From a checkpoint of a small contrastive image-text model: encoder activation gelu.
Rows from block 20 of the image encoder of a small contrastive image-text model, named by matrix and row number. Rows with one number belong to one channel. Each number is 200 + 40 x the weight over its row's rms, rounded and kept within 0 to 999. All counts start at 0.
After each channel's rows are labels from the 100 images, of 14976, where the channel reaches its highest value: "lies over" is the class under the peak; "colour at peak" is the nearest of a few named colours to the mean colour under the peak. Only what is clearly more common there than usual is listed. The data: close-ups of made-up surfaces with and without defects.
# conv1: bottleneck pointwise conv (encoder.blocks.22.conv1.weight, 128x256x1x1), inputs 0-127
# conv2: growth 3x3 conv (encoder.blocks.22.conv2.weight, 32x128x3x3, transposed, each kernel summed), outputs 0-31

conv1.22,133,257,227,264,216,258,232,168,250,213,245,220,180,229,183,161,251,216,185,265,175,242,184,201,202,216,221,165,125,224,223,176,184,186,191,170,192,229,262,158,234,206,210,211,240,230,257,159,227,192,140,245,173,173,239,201,212,220,195,143,236,191,178,187,231,199,243,239,228,211,213,207,264,210,176,234,265,200,223,146,269,144,185,217,109,269,236,236,123,229,162,163,170,235,186,187,214,196,198,223,189,143,229,187,170,229,81,233,210,202,278,178,217,252,224,208,166,196,220,230,216,229,213,286,236,216,205,140
conv2.22,244,212,180,236,201,206,224,132,178,226,215,250,242,173,222,176,137,205,247,163,176,208,211,235,283,198,203,228,160,157,84,228
lies over: smear
colour at peak: grey

conv1.62,220,177,122,200,259,202,214,187,235,230,131,124,122,101,142,184,249,177,102,145,189,264,271,241,189,198,220,288,200,184,197,219,198,118,190,176,187,144,242,240,259,232,215,203,214,167,218,184,252,200,209,138,187,161,234,227,201,291,187,206,179,195,167,168,219,147,207,216,231,94,162,234,227,175,169,167,215,221,152,151,145,204,162,212,236,189,249,112,158,222,259,177,165,134,183,156,212,219,86,241,120,282,215,185,187,212,196,193,170,169,209,130,222,134,216,209,205,204,170,177,193,260,255,158,227,187,196,176
conv2.62,201,197,171,148,167,209,207,176,217,166,242,115,180,175,129,217,176,216,210,249,177,184,119,183,213,143,210,171,106,243,154,167
lies over: smear; stain
colour at peak: grey

conv1.63,235,220,137,211,221,175,214,173,181,259,176,214,183,130,165,149,308,211,147,165,134,211,228,271,201,240,183,210,176,212,161,209,152,139,145,192,203,203,227,258,191,155,170,144,209,201,203,178,192,111,213,198,151,147,270,275,202,254,213,174,180,137,190,158,240,125,161,233,225,194,177,220,220,179,172,239,242,205,214,152,200,159,229,161,155,178,193,129,168,204,285,157,137,135,191,220,180,179,201,205,123,262,240,162,109,208,230,228,211,182,172,134,244,212,220,178,202,139,196,200,178,195,244,177,229,139,200,222
conv2.63,234,211,189,255,236,264,300,173,211,175,242,127,169,217,138,158,175,223,199,228,180,248,175,208,153,166,229,250,171,160,177,168
lies over: dent
colour at peak: grey

conv1.48,269,138,156,182,188,246,200,161,144,238,83,136,132,197,121,168,211,186,137,68,153,181,228,265,234,209,215,236,229,186,149,233,202,164,155,147,165,209,217,269,216,162,217,84,230,92,250,195,136,210,245,209,220,196,266,264,154,223,188,211,221,188,111,130,204,138,179,160,178,199,121,180,110,150,223,252,215,238,137,146,229,190,203,107,185,167,168,166,198,177,237,186,136,157,151,151,190,186,150,185,122,257,231,205,107,170,242,207,190,148,149,160,226,200,203,216,200,156,220,184,161,168,287,147,188,153,190,252
conv2.48,230,210,204,238,182,291,288,210,217,178,281,146,208,233,165,258,208,209,199,195,202,274,201,206,156,156,238,262,172,183,215,187
lies over: dent
colour at peak: grey

conv1.70,196,213,143,180,234,217,199,191,247,234,156,81,171,170,154,205,242,205,154,141,99,204,184,249,220,219,162,175,220,287,157,217,240,187,241,204,203,188,234,225,162,278,139,213,175,220,221,235,241,191,237,217,207,129,237,238,223,245,165,226,150,222,159,185,240,183,187,192,233,156,194,198,260,223,230,178,237,215,145,175,164,214,191,214,252,216,208,97,181,189,233,138,162,256,167,216,208,236,150,206,145,180,243,201,217,209,205,172,151,131,245,169,182,186,193,194,218,221,185,197,145,241,218,137,205,102,222,202
conv2.70,240,153,125,185,178,205,236,142,201,197,181,167,146,188,200,227,148,196,213,249,155,204,238,261,151,165,236,208,152,199,94,188
lies over: bright spot
colour at peak: grey

conv1.37,121,168,206,234,132,229,159,193,289,241,231,179,223,225,185,143,198,199,196,167,138,191,139,198,195,221,253,202,222,271,90,200,235,215,252,195,164,182,218,201,182,188,191,238,197,163,249,166,202,221,220,236,181,119,215,192,243,217,187,192,183,191,171,162,182,172,219,193,206,240,178,205,217,178,248,222,147,207,235,188,227,243,167,234,184,263,273,96,146,231,187,123,245,146,253,215,201,291,152,164,152,93,189,225,158,251,135,187,192,197,202,179,242,240,212,194,170,232,194,236,211,249,147,209,300,226,221,243
conv2.37,221,156,145,227,222,200,273,140,158,211,254,269,176,206,216,187,163,147,171,217,144,231,202,224,251,132,202,151,171,161,168,246
lies over: hole
colour at peak: grey

conv1.40,142,303,247,163,196,156,176,163,296,241,236,227,234,184,254,239,267,204,256,252,188,214,182,170,160,218,215,183,172,258,211,164,211,208,254,254,193,233,232,143,231,269,234,221,190,291,267,138,251,226,152,223,181,174,216,212,260,220,202,62,201,225,244,203,217,229,248,154,200,215,215,208,288,180,226,195,288,190,160,204,231,226,188,233,228,321,263,225,218,213,225,178,233,190,231,183,246,161,234,237,198,141,212,227,246,193,191,199,233,212,299,227,220,261,182,216,160,247,195,222,182,249,190,212,262,243,167,178
conv2.40,212,174,147,217,215,148,191,144,191,232,207,231,231,147,240,106,165,170,208,183,187,199,236,257,270,166,199,228,154,151,123,216
lies over: bright spot
colour at peak: grey

conv1.33,187,205,165,179,242,209,171,163,184,81,152,177,102,175,185,179,236,200,190,151,192,202,241,221,226,230,185,210,189,199,144,277,127,170,189,147,206,148,191,260,164,230,184,108,212,231,165,140,187,198,178,211,145,204,247,196,179,162,102,266,202,172,137,186,213,207,182,115,180,173,183,183,180,198,160,217,166,290,197,178,189,180,237,144,218,159,168,163,172,226,230,160,135,149,187,175,212,174,156,186,128,325,155,161,209,230,175,198,199,124,214,173,218,92,203,205,194,241,171,116,171,141,206,156,175,161,193,151
conv2.33,225,250,199,199,165,232,286,149,274,222,253,136,223,232,164,256,172,199,242,156,220,227,231,230,195,201,213,214,161,230,141,144
lies over: stain
colour at peak: grey

conv1.28,146,256,116,214,222,211,229,189,275,136,204,229,179,248,226,196,210,218,197,203,193,211,211,190,153,168,173,294,213,210,191,150,244,226,273,187,195,200,230,155,153,228,159,225,222,207,176,209,247,123,206,194,156,172,177,209,228,247,251,212,186,131,198,193,159,172,191,209,188,86,157,287,214,174,184,109,194,188,168,198,170,103,184,207,153,257,259,167,154,184,261,162,162,239,225,221,229,206,185,211,208,182,129,211,191,206,185,228,169,215,300,190,88,200,191,146,232,246,242,205,204,183,182,209,253,193,157,206
conv2.28,153,168,199,103,165,165,128,135,170,229,207,211,176,189,156,184,118,237,224,220,178,148,221,202,149,184,196,172,170,205,137,230
lies over: bright spot
colour at peak: grey

conv1.29,180,228,114,140,205,144,200,175,233,204,148,166,129,161,174,177,189,223,179,127,205,188,226,249,211,147,170,205,238,169,204,275,182,121,190,130,143,213,170,256,140,175,203,147,237,114,185,238,163,146,250,208,175,149,240,248,252,205,144,257,147,151,158,225,205,191,189,135,185,194,121,149,158,159,145,195,217,229,221,169,153,184,227,165,205,165,152,169,200,200,247,167,165,173,222,179,242,221,184,190,117,327,160,170,147,208,275,148,154,211,202,158,165,104,216,252,253,162,204,156,189,179,166,142,158,135,195,212
conv2.29,222,227,219,223,172,238,268,149,265,160,181,179,269,241,203,248,249,179,266,185,259,213,237,215,163,208,267,253,166,230,175,194
lies over: stain
colour at peak: grey

conv1.92,141,170,200,223,136,217,173,192,170,202,185,162,190,137,152,188,230,182,200,148,155,242,208,136,236,243,164,241,200,165,220,221,220,174,196,225,180,172,170,178,217,220,139,181,159,184,184,166,217,203,266,191,172,168,254,225,210,201,212,275,192,167,152,180,190,188,159,146,174,213,209,194,209,153,139,182,162,208,108,147,117,243,186,193,236,241,301,195,193,199,203,192,130,186,212,199,106,264,174,166,175,125,218,159,224,174,173,235,93,204,212,160,181,237,160,249,218,190,212,135,165,261,226,167,177,202,227,205
conv2.92,191,133,118,220,227,246,163,130,127,193,213,205,119,195,193,224,151,206,157,181,172,182,186,160,234,166,166,156,133,185,197,197
lies over: stain
colour at peak: grey

conv1.99,134,203,214,216,208,212,238,164,252,256,221,207,186,234,146,152,145,208,240,238,220,182,193,138,246,144,210,215,246,202,182,186,270,206,237,190,220,200,186,178,242,251,215,281,230,154,162,281,198,180,201,176,167,254,228,189,210,272,221,209,161,171,130,220,172,158,193,175,122,136,187,232,184,240,213,130,204,209,122,154,217,140,176,187,125,261,246,170,235,154,228,214,185,180,197,216,161,147,200,124,199,196,203,169,186,168,203,245,164,189,256,228,129,258,238,183,246,257,173,195,192,239,191,133,220,160,177,242
conv2.99,150,174,197,138,171,183,82,178,176,216,183,195,184,167,194,188,200,224,216,207,181,98,183,183,123,195,193,136,149,225,189,213
lies over: bright spot
colour at peak: grey

conv1.44,140,147,150,185,119,196,118,245,165,257,199,165,234,241,195,165,150,206,231,192,214,165,218,174,196,189,182,218,136,202,173,164,162,210,226,168,137,183,138,225,224,207,179,170,207,146,208,215,267,228,161,193,199,193,213,184,246,133,252,214,298,214,243,155,202,178,180,228,196,172,211,244,187,238,218,177,164,210,203,205,185,186,154,246,211,232,197,214,199,214,129,155,198,185,184,282,209,197,275,266,256,197,146,253,209,211,150,256,247,233,195,222,141,147,162,188,93,217,191,119,235,100,231,197,113,248,177,174
conv2.44,214,204,152,163,99,192,156,262,174,198,168,209,177,139,198,218,219,210,239,187,172,139,220,196,177,193,193,181,83,190,150,226
lies over: stain
colour at peak: grey